config = dict(
    model='sound classifier',
    dataset='drum patterns on synthesised drum kits',
    train_examples=26041,
    noise_aug=0.002,
    time_shift_ms=100,
    n_mels=80,
    hop_length=160,
    input='log_mel',
    spec_augment=True,
    win_length=512,
    targets=['pattern'],
    num_classes=12,
    arch='jasper',
    norm='batchnorm',
    hidden_act='elu',
    depths=[3, 4, 5, 3],
    kernel_size=5,
    stem='single',
    widths=[192, 288, 432, 640],
    loss='cross_entropy',
    init='kaiming_normal',
    residual_init='none',
    optimizer='adamw',
    learning_rate=0.0044,
    beta1=0.9,
    beta2=0.99,
    eps=1e-08,
    max_grad_norm=3.0,
    sam_rho=0.05,
    max_steps=5400,
    batch_size=128,
    epochs=26.5,
    lr_schedule='cosine',
    final_lr_fraction=0.01,
    warmup_steps=270,
    weight_decay=0.05,
)
Rows from block 5, named by matrix and row number. Rows with one number belong to one channel. Each number is 128 + 24 x the weight over its row's rms, rounded and kept within 0 to 255. All counts start at 0. After the name is the row's rms in percent of the matrix's.
# convs0: first width-5 conv (model.blocks.5.convs.0.weight, 288x288x5), inputs 252-287, a 5 kernel for each
# convs1: second width-5 conv (model.blocks.5.convs.1.weight, 288x288x5, transposed), outputs 252-287, a 5 kernel for each
convs0.194 095 [174 163 158 132 122 141 140 133 102  88 207 188 158 115 100 121 103 123 141 135 158 159 141 124 104 171 163 130 117 112  87  87 113 144 163 177 158 150 114 116 132 140 102  93  95 147 136 124 131 111 124 109  81  98 124 140 148 151 131 103 140 155 137 123 113 107 109 133 122 124 168 158 145 134 118 121 129 143 131 110  80  94 104 146 159 131 107 109  81  94 141 139 142 112  89 162 150 151 131 123 135 143 119  92  99 127 141 132 114 114  93 103 124 147 174 146 140 142 120 101 185 181 141 114  87 154 129  81  96 100 140 146 163 142 100 170 164 135 126 122 143 148 128 123 107 150 155 116  95 121 208 184 143 115  95 138 108 103 111 112 123 147 103  95 117 116 118 129 139 110  96 115 124 144 130 105 111 132 122 136]
convs1.194 100 [180 171 123 101  80 137 107 123 133 117 113  98 136 142 104 147 139 127 121  79 134 113 115 129 124  81  97 126 128 119  98  96 123 159 150 113 105 108 117 111 116 121 136 124 105  97 120 125 127 118 101  80  85 135 141 152 126 100 114 109 157 142 125  94  81  93 111  98  70 106 181 169 147 130 142 186 175 138 120  97 120 122 113  99 124  92  95  88  92 118 109  84 110 124 116 163 144 140 137 156 144 117 126 126 141 104 102 114 119 126 128 100  94 128 132 139 143 118 102  77 132 137 130 110  54 110  81  89 137 135 172 137 126 118 111 176 146 124 123 151 187 156 127  88 105 128  95  97 117 129 118  91  63 112 137  90 103  87 124 135 104  82  97 131 141 132 152 135 119  83  96 137 133 123 107 124 119 146 168 193]
convs0.195 098 [110 124  99  98 126  66 117 164 148 116 104 104 100 113 117 139 133  66 118 161  74  73 144 160 137 113  95 100 136 142 132 128 107  87 107 110  98  82  88  97  85  92 148 174 119 117 121  83 137 152 101 130 130 102 118  80 109 150 132 108  84 112 134  99 105 139 129 107 114 136  99  96 104 135 139 132 123 113 103 131 154 159  78 100 152 117 131 138 125 133  98  86 143 161 128 110 132 100  92 101  60 128 167 127  96 116  99 125 135 135 165 158 107 123 143 122 121 139 152 165  96  65  96 151 155 108 140 134 124 108 113 103 102 109 159  97  88 133 140 110 110  71 127 146 114 105  84 141 144 114 104 103 106 123 125 141 160 144 119 109 147 130 125 134  94 137  93  37 140 167 137 129  91 131 139 139 138 127 111 106]
convs1.195 094 [128  90 108 139 141  92 142 147 128 114 154 158 107  84 117  92  99 134 133 125 101 115 176 149 109 126 140 127  88 128  73 140 181 119 104 130 130 117 113 115 106  85 107 155 118 124 160 133  87  94 137 156 132 119 116  87 139 151 145 133 126 118  89 151 155 155 140 114 130 170 121 113 110 116 121 119  81 114 130 141 135 111 143 183 160 104 127 153 156 162 125 152 174 131 112 133 123 110 104 124 126 105 131 164 121 139 138 157 125 118  95 135 142 110  90 116  85 121 130 107 135 115  87 123 136 123 132 140 143 107 110 137 149 119 100  97 120 142 140 129 114  96 109 132 154 113 123 151 158 122 101 110 141 164 138 120 142 161 183 148 113 133 151 102 109 142 106  81 129 132 164 174  80  63 133 102 111 111 102  60]
convs0.196 100 [ 81 134 140  95 112 142  39 106 149 129 105 131 137 141 142 108 145 141  90 153 135  37  57 155 146 133 113 131 140 137 129 122 114 111 112 114 145 155 133 122 121  87 101 148 139 133 149  99  72 138 113 133 128  98 136 131  98 124 133 124 107 122 145 130 126 111 159 121  90 131 113 121 134 116 129 123 138 131 106 116 100 154 141  94 121 117 102 126 132 146 156  99  50 145 168  87 132 163 154 145 117  60 120 165 123 161 120 116 119 124 108 126 165 147 101 135 125 118 124 145 128 148  94 131 165 110 122 154 127 118 156 100  91 142 101 161 142 133 136 127 151 120 103 147 120 151 123 116 138 119  91 140 125 140 136  95 142 155 140 131 108 120 158 141 104 123 167 117  70 143 154 146  97  93 128 112 114 151 146 125]
convs1.196 092 [101 103 127 148 127 105 174 153  94 152 148 119 109 134 136 104 131 126 105 120  96 198 156  82 117 125 143  94 124 136 122 180 115  90 118 133 145 157 142 119  85 104 191 128  79 143 124  89 120 129 124 115 110 132 134 138 141 126 108  99 130 110 144 155 128 138 108 110 160 151 123 134 130 136 154 127 150 138 135 127 119 110 153 156  76 153 150 147 144 142 152 161  96 104 140 119 110 120 107 139  90 117 192 101 106 131 133 109 110 115 121 170 121  80  90 103 121 142 107  76 120 105 149 138 113 124 122 126 125 119 143 139 110  90 113 122 122 137 122 135  95 112 122 162 126  92 134 139 111 101 117 144 156 149 100 125 114 144 116  61 136 136 117 102  96  88  96 144 115 105 170  92  72 152 147 126 108 102  75 134]
convs0.197 101 [131  76  96 139 125 102 130 124  99 141 102  87 100 122 121 109  36 111 163 147 112 134 144 108 128 122 119 139 125 118  86  80  84 132 149  98  85  96 101 119 107 132 138  78  77  96  91 118 154 168 128 130  77 117 138 103 131  93  77 124 119 141  90  81 116 143  97 108 131 119 118 116 127 132 131 112 121 124 121 126 156  87 115 153 114 120 122 105 102 116 130 149 132 113  97  79  60 105 116 117 110 135 115  72 133 119 134 124  74 122 159 117 129 143 139 138 136 136 135 117  71 113 134 136  96 129 133  96  68 120 108 109 146 150 154  82 127 119  75 104  88 114 141  78 103 112 143 117  49 112  87  84 115 133 116 137  98  57  89 118 128 150 138 103 129  68  46 139 175 101 116 126 123 146 155 146 138 145 122 107]
convs1.197 090 [135 152 119 113 124 137  80 142 145 126  75 130 168 140 121 177 127 111 112 109 158 116 122 145 138  75 127 158 129 133 132  84 135 134 122 121 128 115 131 157 169 135 125 114 127 116 127 131 134 116 144 102 131 143 126 120 107 129 112 120 123 148 138 109 131 123 170 130 108 105 123 127 135 132 149 145 142 114  96 119 138 163 103 110 150 165 132 104 132 118 116  87 133 138 111 138 119 142 132 129 163 126 102 137 155  94  97 126 120 139 118 123 134 152 154 151 140  86 116 151 133 155 134 124  94 145 114 142 136 136 124 129 148 155 126 112  93 106 150 199 118 145 141 103 132 164 100  93 128 141 135 124 107 118 153 153 153 110 145 160 121  81 136 189 158 155 162 133 117 106 100 131 150 114  98 117  99 138 169 178]
convs0.198 098 [183 168 147 143 129 152 125 139  83  77 219 198 167 126  95 162 143 112 142 135 174 139 143 104  81 129 126 130 113 124 100 113 112 114 144 197 192 174 142 121 129 123 140 141 121 186 148 102 120 107 106 140 120 126 141 148 157 160 150 122 129 167 167 156 126 118 110 112 126 129 140 140 136 103 111 145 146 135 116  95  89  86  77 129 166 155 142 143 126 121 175 129 114 108  97 207 191 175 145 148 137 133 138  88  96 134 145 112  88 117  57  96  82 123 151 162 149 129 106 117 196 165 145 133 109 122 138 136 148 129 167 149 173 161  95 162 154 136 131 131 137 138 162 148 121 127 137 112 107 116 216 198 154 118  99 163 144 128 133 150  81 141 126 109 136 160 127 129 147 131 129 122  89 113 111  91 104 114 112 138]
convs1.198 099 [169 154 113  86  82  93 101 150 126 109 114  99 131 134 107 127 129 138 118 112 100  96 120 119 102  99 127 109 100 105  90 105 140 154 164 130 125 130 159 131 108  97 126 149 107  89 120 139 146 127 106  84 110 111 130 131 129  93  74  84 157 145 104  94  73  83  92  77  78 118 157 143 118 114 114 167 175 128 105 105 126 100  84 120 124 100 103 126 127 130 115 100  85  93 115 177 138 134 126 127 137  89 135 134 120 121  88 106 112 116 115 128 113 116 131 125  97 111 139 121 119 118 121 118  78 112 102 111 106 115 154 141 132 123 100 174 126 114  98  89 162 154 146  99 109 141 105 112 104 117 108  88 102 130 143  79  68  85 124 138 101  99 122 136 118 143 127 138 117  86 108 117 117 125 133 143  91 133 146 157]
convs0.199 104 [136 146 128 103 135  75  76 169 167 131 118 125 109  98 117 118 122  67 102 144  64  40 142 177 153 130 128 129 136 136 134 121 109  83 108 114 118  86  81  85  96  82 134 166 132 114 118  53 118 141 121 126 129  98 130 116 107 143 138 120 131 128 139 119 108 135 142 111 108 145 137 126 121 122 123 133 126 120 112 126 149 168 101  88 143 129 132 139 125 134 116  52 119 163 146  93 113 109 107  92  59 110 177 144 120 128 131 123 141 115 132 155 144 113 116 116 138 144 141 140 120  85  86 140 146 142 141 146 115  98 113  84 121 122 145 159 129 139 154 113 124  76 126 144 108 135 112 126 132 105 115 120 105 129 126 143 168 161 125 128 124 123  96 115  88 140 112  50 109 159 127 127  92 131 136 118 129 125 110 100]
convs1.199 105 [136  99 103 134 128  95 155 154 140 104 163 131  82  93 125 103  92 125 121 126 103 149 213 140 103 114 136 118 117 130  96 139 160 125 108 131 130 121 110 107  90  93 144 169  96 132 172 115  53  77 134 141 122 123 131 103 149 148 142 122 137 121  94 141 140 149 137 117 140 170 114 125 133 141 135 111 114 130 141 129 135  97 158 183 161  99 132 145 147 160 131 162 170  85 128 147 123 109  72 112 115 115 168 153  99 129 136 133 124 134  99 142 148 125  81 108  84 137 129 105 141 120  97 116 122 117 126 142 149 116 138 156 152 106  79 128 128 129 131 130 104  83  89 136 159 115 119 139 127 120 110 103 139 158 128 129 159 164 186 126 120 140 144 104 101 135  98 114 109 111 163 160  68  99 134 105 119 107  95  69]
convs0.200 102 [124 107 127 121 110 128 138 121 122 110 137 149 131 102  98  98  83 125 148 140 147 154 122 139 120 144 163 141 101 112  93  71 104 143 159 113 126 112 100 109 136 149  99  70  83 130 115 132 152 167 139 116  81  81 135 130 129  87 102 112 162 135 107  98 117 135 106 140 138 146 160 152 124 123 116 129 121 131 128 114 103 103 151 155 131 130 108  78  96  95 119 142 133 136 116 101  92 111 124  93 134 125 111 106 114 110 142 139 112 108 124 122 165 149 156 115 115 131 129 109 135 155 137 113 100 162 155  92  55  86 119 112 142 154 124 143 146 100  97  99 136 143  99 101  98 131 170 134 108 109 148 144 124 116 104 136 100  99 114 107 133 153 126 100 113  97 106 140 140 107  92  93 134 162 161 107 135 125 109 113]
convs1.200 111 [145 160 130 119 112 151 104 109 145 137  72  97 146 147 122 165 134 116 111  99 151 145 122 134 141  32 109 149 161 121 128  93 122 158 134  78  91 105 117 121 152 121 138 118 114 123 129 112 143 118 110  77  95 156 146 155 130 127 117 128 136 133 131 126 119 123 147 106  75 112 143 172 168 149 138 172 163 132 107 105 144 156 132 103 139 123 119  66  75 122 124 121 128 137 125 127 118 115 135 147 148 130 133 117 158  92 107 119 133 123 105 108 121 149 150 137 138 113  72  99 145 138 140 111  88 116  67 122 147 166 144 136 142 126 130 161 135 122 149 193 140 126 120 124 134 127 100 103 142 148 119  82  66 114 142 143 135 107 120 134 107  79 114 146 154 151 178 152 129  99 111 135 139 108 103 135 142 151 163 172]
convs0.201 099 [138 130 128 146 123 128 143 144 109 108 155 164 166 144 139 170 150 132 141 129 133 139 142 116  95 109 138 145 129 127 142 148 133 137 138 161 172 167 140 148 128 135 157 147 117 152 129 134 139 120 124 131 130 135 157 121 153 148 134 146 143 149 142 148 164 120  98 114 135 125 128 143 143 120 124 162 155 134 110  84 154 128 122 145 127 150 149 143 130 137 110  97 102  97 107 159 157 156 139 133 122 136 154 132 117 100  86  97  75 103 125 122 120 124 114 154 124  95  87 101 115 129 137 132 138 122 133 137 141 152 175 177 157 125 105 130 136 133 133 145 116 131 149 151 137  71 100 115 110 140 161 176 161 135 132 148 136 125 116 139 105 133 114 111 151 149 123 131 129 120 150 123 134 126 109 139 155 141 147 137]
convs1.201 093 [131 138 109  98  97 110 107 130 151 128 122 138 127 107 108 116 123 129 122 116 108  87 117 137 113 110 125 121  94  91  80 107 123 139 134 115 128 137 134 127 114  81 100 120 133 112 144 160 145 131 138 115 118 101 115 122 132 111  80  99 127 149 124 101 116 113 134 115 100 104 114 114 106 102 120  95 106 121 110 115 148 134 113 107 112 102 109 127 138 135 152 124 110  89  90 184 187 167 133 117 128 129 115 137 140 156 107  88  82 114  92 110 134 120 128 101  79 110 143 176 107 122 118 116 127 116 123 113 122 111 125 168 184 193 160 132 125 123 116 100 100 125 122 123 124 151 128 115 101  84  90 115 136 132 146 114 110 113 125 134 107 110 125 140 127 130 130 132 123 121 132 115 124  98 135 126 116 138 154 149]
convs0.202 098 [122 135 119 108 113 120  83 136 141 134 143 132 114 100 104 108 137 130 102 122 128  93 122 135 116 122 111 137 134 134  78 113 117 106 117 103 110 106  94 112 118  94 111 139 132 165 149 126 119 129 116 118 128 109 133 139 112 142 127 102 130 122 134  99 111 127 148 119 113 166 119 123 135 134 118 140 150 129 118 116 113 159 126 121 163 147 127 122 117 121 172 103  96 117 133 102 143 139 122  92 103  88 129 146 144 174 137  94  92 127  96 140 146 146 136 155 140 115  90 111 162 121 100 110 106 112 119 134 134 108 109 115 132 139  83 121 137 123 126 138  90 112 128 153 109 146 117  93 105 123 141 128 132 115 118 106 121 123 109 127 107 118 133 120 105 138 134 102  99  98 155 136  89 120 157  76 117 144 141 121]
convs1.202 093 [138 138 134 137 129 104 147 162 112 120 139  92  90 142 140 138 149 153 111 119 105 160 154 125 115 143 155 105 115 138 112 151 135 138 146 116  87 105 107 103  79 114 159 179  87 147 127 133 140 153 147 136 132 126 150 139 142 131 103 100 137 128 130 163 132 154 124 128 140 149 121 125 123 126 148 108 147 137 123 109 157 119 118 145  96 138 125 119 123 116 140 128  86  84 141 134 131 124 127 144 130 117 162 125  90 115  98  94 126 141 115 173 151 117 125  96 125 145 163 119 127 109 146 155 120 135 139 139 129 112 166 193 143  96  97 139 136 128 123 148 132 142 177 182 129 157 145 135 102 123 148 126 116 125 109 119 120 137 127 126 135 148 142 140 134 120 106 150 152 120 149 114 103 180 156 153 122 125 139 159]
convs0.203 103 [138 133 127 119 122 126 136 129 145 149 136 127 126 122 119 100 118 127 129 105 132 135 125 134 140 136 132 126 138 149 119 103 137 117 114 117 101 114 125 132 118 111 114 139 149 136 149 150 124 129 115 109 124 109 104 138 136 127 141 120 146 128 117 115 119 140 137 130 129 110 123 121 128 139 140 117 125 149 149 162  86 110 127 128 138 132 140 143 132 126 154 158 128 111 102  88  99 120 125 112 120 115 111 133 148 159 170 148 114 114 108 107 119 138 148 147 173 162 136 103 138 141 127 118 109 116 110 127 140 130  80  99 137 144 143 123 124 130 137 137  94  90 117 141 143 146 152 103  99  95 112 120 120 117 117 127 118 128 124 123 140 129 117 104 115 116 140 130 128 116 126 140 141 113 121 102 110 111 115 117]
convs1.203 100 [145 128 127 114 106 129 142 127 104 113  98  88 123 128 116 160 138 110 110 122 134 136 130 133 128 148 128 116 125 119 149 135 124 133 139 110 117 119 118 115 120 135 169 142 108 116 125 122 116  99 110 104 119 143 152 120  98  87 112 150 127 107 125 118 114 118 120 124 141 147 145 134 129 139 122 167 159 138 130 133 108 101 117 126 126 139 136 133 135 130  79  69 103 143 155 119 115 112 119 120 127 131 127 121 124  42  74 116 171 173 160 151 132 125 117 125 154 157 150 116 118 136 135 112  68 128 116 123 122 132 176 151 117  65  83 134 117 109 105 122 168 163 149 113  96  92  86  89 121 158 142 126 106  99 111 122 126 134 141 128 140 136 126 118 111 134 144 143 109  84  98 121 141 150 115 115 125 146 159 132]
convs0.204 103 [ 93 115 129  97 109 128  68  96 124 136  99 112 107 114 143  67 121 144 102  77 140  84 104 117 135 132 136 113 129 139  70  90 125 119  95  63  76  93 103 130 148 109  47  83 115 110 124 145 137 122 123 107  96 120 137 135  95  79 123 125 144 100  79 118 144 111 123 133 117 125 121 124 106 122 135 127 127 116 116 119 104 166 178 103  86 125  99  93 132 142 140 111 101 109 120  47  82  96  92  91 111  60  88 141 139 144 119 105 121 129 118 173 182 142 108 125 112 120 124 124 120 139 106 113 111 128 118  76 108 121 143 139 144 153 105 131 113  93 104 120 122 121  95 109 119 143 123  98 108 125  81 109 116 136 151  83  70 113 122 107 114 123 102 131 125  96 158 143  63  56 118 127 127 134 136 108 123 101 100 110]
convs1.204 107 [111 118 161 142 135 154 149  99  87 151 131  84 104 156 156 151 163 152 131 125 140 172 127 111 137 118  81 132 139 156 157 150 112 124 155 118 107 118 112 116 144 193 130 125 111 170 111 129 130 154 148 132 103 117 153 151 138 111 118 104 131 116 141 139 135 143 133 152 121  89 106 121 141 138 138 109 147 151 133 119 152 162 153 113  62 153 159 129  91  95 160 139  98 125 134 112 120 143 149 150 139 155 148  81 108 130  95  95 124 141 133 132 120 107 125 113 141 149 127  93 142 114 163 158 147 154 155 107 128 158 153 149 125 143 155 139 127 111 125 165 131 123 158 147 127 153 142 109 110 137 149 128 123  91 106 140 152 150  77 114 153 135  85 121 163 111 129 183 163 144 144 102 132 149 120 155 126 124 119 181]
convs0.205 099 [163 150 150 129  97 144 149 119  88 101 220 187 150  92  69 117  94 121 128 101 165 143 108  89 123 161 138 116 104 122  94  88 122 152 143 189 159 139 103  85 138 127 114 108  97 154 148 118 110  73 121 120 137 105  95 145 176 157 139 103 167 165 156 128 106 123 121 132 106 111 166 137 117 108 111 125 126 127 105 100  66  74 122 157 159 141 146 138 109 113 138 128 125  91  92 173 169 154 135 108 130 135 100  67 109 132 137 120 119 119  62  60 106 158 152 149 140 133 115 103 196 164 122  90  92 145 137 126 118 109 154 142 148 128 106 161 156 130 126 111 142 145 149 137 120 150 144 109 110 122 211 185 144  92  75 135 111 130 142 136 122 134 100  92 123 116 112 125 131 103 116 113 109 101 109 113 120 105  98 122]
convs1.205 120 [169 159 130 101  80 129 109  96 133 120 116 109 160 177 132 138 124 126 134 113 139 117  91 110 129  89 104 120 123 110 105 103 143 170 168 109 114 120 132 134 134 120 133 116 118 106 105 121 157 156  99  69  83 126 124 146 118 100  92 107 153 135 120  99  85  91 115  94  44  81 158 160 141 130 126 170 167 138 110  95 125 139 115  77 109 100 103  93 104 128 137  95 105 122 114 151 142 143 155 165 140 131  89 108 127 103  91 109 120 123 139 128  86 113 113 138 132 129 106 102 121 124 130 120  89 109  79  96 124 133 152 127 117  99 117 177 141 125 115 137 164 171 157 104  91 119  94  89 113 129 111  88  98 118 149 106 117  85 109 126 125  87  97 128 143 127 139 136 136 109 105 133 135 109 104 123 109 111 156 172]
convs0.206 096 [105 119  82 124 138 119 131 121 131 111  97  95 110 108 113 135 110  80 141 160 105 121 125 118 151 115 104 122 145 125 168 136 100 117 115 114 102 111 100  82 114 132 140 106 127 139 118 104 127 152 110 143 111  83  81 104 139 128  78 118  87 148 131  68 103 146 137  98 117  94 109 104 107 130 146 129 123 114 135 158 144 122 101 119 133 125 135 116 113 109 116 149 141 118 143 115  93  78 123 126 130 144 118 130 109  85 102 159 130  94 141 116 103 149 146 120 104 141 164 140  88  71 124 144 135 116 144 153  99  86 146  67  57 141 184  75 117 156 106  95 109  97 124 129 126  67 132 171 107  65 103  79 108 117 116 135 150 111  98 112 128 123 158 124 100 111  65  97 156 161 137 126 124 130 136 158 127 139 131 123]
convs1.206 085 [145  95  91 110 148 120 122 133 131 103 115 163 137  99 120 120  77 105 121 117 137 118 143 145 127 126 131 142 109 125  94  99 149 140 117 132 115 105 145 135 150 160 101 111 138 116 107 145 107  86 106 124 161 137 132  89 102 115 132 155 122 118 112 126 161 167 148 124 128 135 140 129 127 111 145 146  98  49 102 155 136 141 114 146 160 136  99 135 142 136 101 112 148 160  95 102 128 130 126 137 128 139 112 150 120 107 125 158 159 114 138 139 147 108 120 138 112 105 105  98 133 137  97  78 124 102 131 134 132 145 149 120  97 114 113  95  78 134 180 172 117 138 132 125 131  86  68 106 193 149  88 102 115 145 161 151 131 159 148 161 113 122 159 125 104 152 140  89  79 120 131 169 152  66 112 122 128 153 138 112]
convs0.207 103 [166 147 142 136 136 146 137  99  84  70 183 193 181 160 143 156 129 123 113 106 160 148 104  83  85 124 122 116 123 121 129 138 133 123 122 195 209 213 186 158 123 126 108 117 123 158 135 108  80  47 100 116 132 121 105 132 149 143 135 124 126 141 153 162 144 112 117 117 101 100 137 133 119 112  99 127 138 132 116 108  82  85 107 131 146 144 147 143 143 142 135 128 109  95  79 189 181 166 154 154 135 130 115  81  81 143 135 121 117 109  63  72  98 128 143 171 156 123 114 121 167 149 131 119 105 117 124 132 134 137 182 172 146 119 111 156 151 132 126 120 145 157 133 121 124 126 122 126 121 115 203 181 160 142 122 137 124 128 144 154 115 127 128 134 137 157 123 127 125 116 142 128 101  72  77 118 103 115 112 137]
convs1.207 112 [149 153 126 112  86 106 124 129 135 112 149 141 159 156 123 114 124 130 136 125 125  89  80  88 103 116 107  93 102 101 111 124 128 153 145 161 166 195 179 159 114 123 123 121 125  83 101 138 175 148  94 105  95 105 117 135 125 103  88  91 151 167 138 109  79  88 101  95  81  82 130 123 127 123 128 155 153 138 126 118 115 118  98  76 106 105 116 130 131 121 142  96  92 101 105 172 167 168 151 137 123 116 116 114 116 128  96  76 102 104 136 120  85 110 131 133 110 106 123 135 115 126 144 138 113 100 104  90  95 107 134 116 114 130 129 136 124 125 104  93 131 147 145  95  96 119 107 100  95 103 129 135 138 155 150  89  89  69  91 115 111 114 101 115 120 119 132 141 131 117  92 100 115 127 123 111 100 113 139 163]
convs0.208 094 [101 115 111 121 140 103 130 128 136 149  83  80 110 116 116 137 137  97 131 146 132 106 125 125 146  92 122 132 136 131 150 147 120 109 106  79  77  93  98  99 144 135 145 132 131 133 135 125 141 142 112 147 133  96  92 111 129 126  84 142 102 127 111  98 126 141 146 113 135 108 100 110 124 128 131 119 104 100 134 165 154 127  94 125 131 134 131 119 113 119 117 112 146 135 131 103 102  89 106 106 106 138 140 135 120  94  73 159 174 122 146 132 103 130 139 110  96 130 172 147  93  96 123 135 146 154 157 151 102 101 121  72  58 103 155  93 100 131 120 123 142 112 119 103 131  95  91 185 167  93  83  83 112 107 121 147 144 138 112 111 130 133 156 136  88 119 110 117 143 159 141 126 123 153 129 142 131 137 114  94]
convs1.208 096 [123  83 112 144 143 104 129 131 119 118 126 151 117  97 106  96  67 124 134 129 115 127 133 132 111 120 132 153 119 118  68 119 145 133 105 121 109 100 112 107 169 130  95 128 136 122 115 133  89 107  90 139 154 141 139  96 114 137 151 145 102 101 106 128 151 142 137 126 132 149 147 138 129 121 120 145  78  75 115 134 134 140 119 143 155 110 115 124 126 141 109 138 160 139 106  83  99 112 117 137 141 118 135 137 116 113 141 169 138 105 122 135 128 121 117 131 102  83  94  92 136 110  67  79 128  81 122 132 152 158  93  85 105 119 106 106 102 135 160 148 109  90 128 124 139  80  92 167 211 128  80 111 141 149 150 121 136 131 140 149 100 128 133 106 123 149 118  76 101 134 139 172 123  61 121 136 141 127  99  93]
convs0.209 100 [142 140 148 114 127 130 120 119 141 140 147 141 115 105  92 105 104 132 147 133 131 136 124 145 136 169 162 139 113 118  98  85 100 148 166 122 111 102  91  98 154 136  92  95 117 127 131 151 149 160 150  96  92  99 133 149 128 103 113 106 163 137 109 114 113 135 122 147 133 155 178 169 139 135 135 121 139 141 139 132 108 124 163 149 138 146  96  71  78  84 123 122 134 147 134 104 108 110 114  95 138 122 130 141 151 113 139 136 127 125 111 145 167 154 152 104 109 121 126 108 149 155 134 123 106 188 141  81  72  77 104 112 132 136 109 165 144 120 113 106 157 148 104 107  93 143 165 124 116 107 159 145 116 114  94 137 105 109 114 106 133 142 120 105  94  98 124 141 138 115  80  88 131 162 164 117 128 134 124 133]
convs1.209 107 [145 166 138 130 101 145 132 114 132 140 100  75 131 140 133 165 127 111  95 101 159 153 126 128 130  45 101 141 182 145 114  93 106 147 136  78  88  94 102 108 126 124 142 119 114 131 131 107 123 128  98  84  86 158 157 157 149 143 132 111 152 142 128 130 108 106 124 109  94 118 154 190 186 180 149 149 159 149 121 110 134 144 149 123 127 111 116  79  54 107 128 137 139 129 127 133 105 104 117 140 145 151 141 125 151 114 115 116 122 141 108 109 127 146 134 139 136 114  76  68 147 134 129 106  90 112  70 100 161 166 155 145 146 131 123 182 153 132 154 177 147 108 107 146 122 127 106 118 130 153 112  73  62 106 124 132 135 131 119 137 107  91  99 134 138 150 159 138 130 102 121 143 141 115 122 154 138 139 139 145]
convs0.210 098 [104 123 116  92 124  95  71 156 169 135  96 107  93 112 131 118 140  96  70 144  89  56 131 162 138 141 117 107 126 146 136 138 106  85  96 109 108  92  97  99 107  76 119 182 141 115 121  79 112 142 111 117 132 110 121 120  87 144 147 122 113  96 142 125 104 127 140 119  97 131 114 112 100 132 146 120 124 115  95 117 153 183 116  77 128 125 124 148 140 136 119  82 113 152 147  92 120 116 110 101  89  79 164 149 122 131 129 110 140 132 157 163 133 107 131 108 129 129 130 157 112  92  41 133 151 119 108 144 136 122 119  98 116 117 122 123  91 118 169 128 117  72 117 159 123 127  98 114 149 137 104 112  92 132 137 105 163 164 132 113 143 128 114 127 108 138 132  48  81 155 149 140 104 104 129 134 138 127 109 109]
convs1.210 092 [113  98 122 146 136 105 153 149 116 116 171 137  72  82 123  92 109 147 132 137 101 141 177 129 120 131 144 108 113 129 101 181 149 113 110 130 113 107 103  96  72  91 147 145  88 148 148 110  92 100 148 136 119 132 108 106 143 141 129 125 126  92  96 161 148 160 125 110 146 168 115 106 110 127 122  90 106 126 134 128 125 112 152 175 117  98 128 150 165 172 129 158 153  86 138 138 107 100 106 129 111 107 153 131  94 128 138 137 129 136 116 152 123 105  65  81  96 144 140 108 128 106 101 147 132 125 140 142 126 104 131 137 130  91 109 107 122 133 117 106 100  95 102 144 150 112 128 150 119 124 111 138 153 153 104 134 150 160 175  92 120 151 136 104 110 121  69 129 145 125 191 142  44 124 136 129 118 117 100  71]
convs0.211 099 [ 91  90  93  95  97 145 126 138 122 136 105 121 120 123 129 145 135 131 100 110 135 133 116 124 120  88  90  58 125 144 149 157 143 103  89 132 138 136 135 134 124 113 147 159 161 146 149 125 103 133 113 124 161 144 130 120 120 156 172 153 106 116 148 162 134 101 141 140 121 132  68  62  74 126 138 128 125 115 113 129 151 144 121 106 121 117 144 187 180 162 154 147 146 125 120 142 135 122 118 139 126 119 136 117 135 138 134 129 142 131 159 140 122 137 137 142 145 130 123 129 110 116 102 114 141  77  96 165 222 178 109 111 110 117 125  65  64 104 146 138 119  86 115 153 159 128  99 111 150 141 104 124 109 118 129 105 127 158 157 149 152 147 155 168 157 144 134 117 101 135 159 158 132  95 104 139 135 123 131 123]
convs1.211 105 [ 93  89 118 136 143 111 125 126 106 123 141 130 123 120 127  60 109 158 152 157 106 116 109 122 126 163 144  82  74  97 125 158 134 103  78 119 122 122 112 113 104 122 135 119  93 111 115 123 117 122 132 138 134 126 100 112 121 125 147 163  92  94 124 146 137 138 121 123 163 144 140 102  75  86  91  94  86 110 135 145 106  97 118 129 115 130 145 174 186 166 111 112 122 130 139 111 123 145 145 144 115  93 110 105 125 134 141 148 153 136 143 143 101  73  81  90 124 139 138 133  92  91 123 141 147 140 149 139 115  48 115 112  83 102 138  98 106 130 105  58 122 119 119 125 103 113 133 146 124 109 132 160 149 123  91 111 121 123 138 113 131 150 128  91 102  94  75 126 135 153 145 129 115 127 119 107 105 114 112 101]
convs0.212 094 [ 80  93  99  92 111 110 121 136 129 150  75  75  87 104 107 146 142 112 123 162 132 116 125 120 155  86  83 117 142 138 141 142 131 113  95  93  78  92  85  87 129 141 153 146 132 135 135 117 135 143 112 148 131 107  92  85 117 134 105 100  88 129 122  75  92 128 144 108 122 125  86  92 119 130 134 131 117 103 115 149 158 139  95 113 123 125 142 142 109 118 143 122 125 144 153 110 113  89  88 102 113 133 127 140 133 119  93 133 160 149 166 135 119 150 132 115 106 111 160 180  78  96 117 132 148 103 160 173 129 111 135 102  74  86 148  60  75 135 120 113 119 107 133 121 135  89  88 146 163 146  72  80  92 101 106 126 145 134 121 109 151 126 152 141  92 132  93 104 142 158 151 153  91 144 142 159 140 154 137  99]
convs1.212 091 [121  89 118 138 146 101 131 129 126 129 129 149  98 108 112  63  98 142 138 139 121 122 133 130 129 132 155 157 105 122  96 132 156 127 108 114 123 103  96 107 130 102 105 143 118 137 118 118  96 141 128 143 148 145 119  95 132 153 152 140  89  99 102 145 166 154 142 127 155 176 147 129  93  87 104 113  43  85 120 139 132 130 124 153 159 130 125 132 140 187 145 144 134 123 107  79 118 106 125 128 129 143 123 132 117 140 147 162 127 124 127 139 141 111 101 112  89  95 120 115 121  99  67 110 134 113 139 161 162 118  78 111 113 107 101  96 109 141 148 114  80 106 136 137 138  92 118 183 165 115  93 139 150 159 137 130 136 150 147 145 122 129 150 123 111 128  96  92 124 150 160 144  93  83 146 144 112  96 113  55]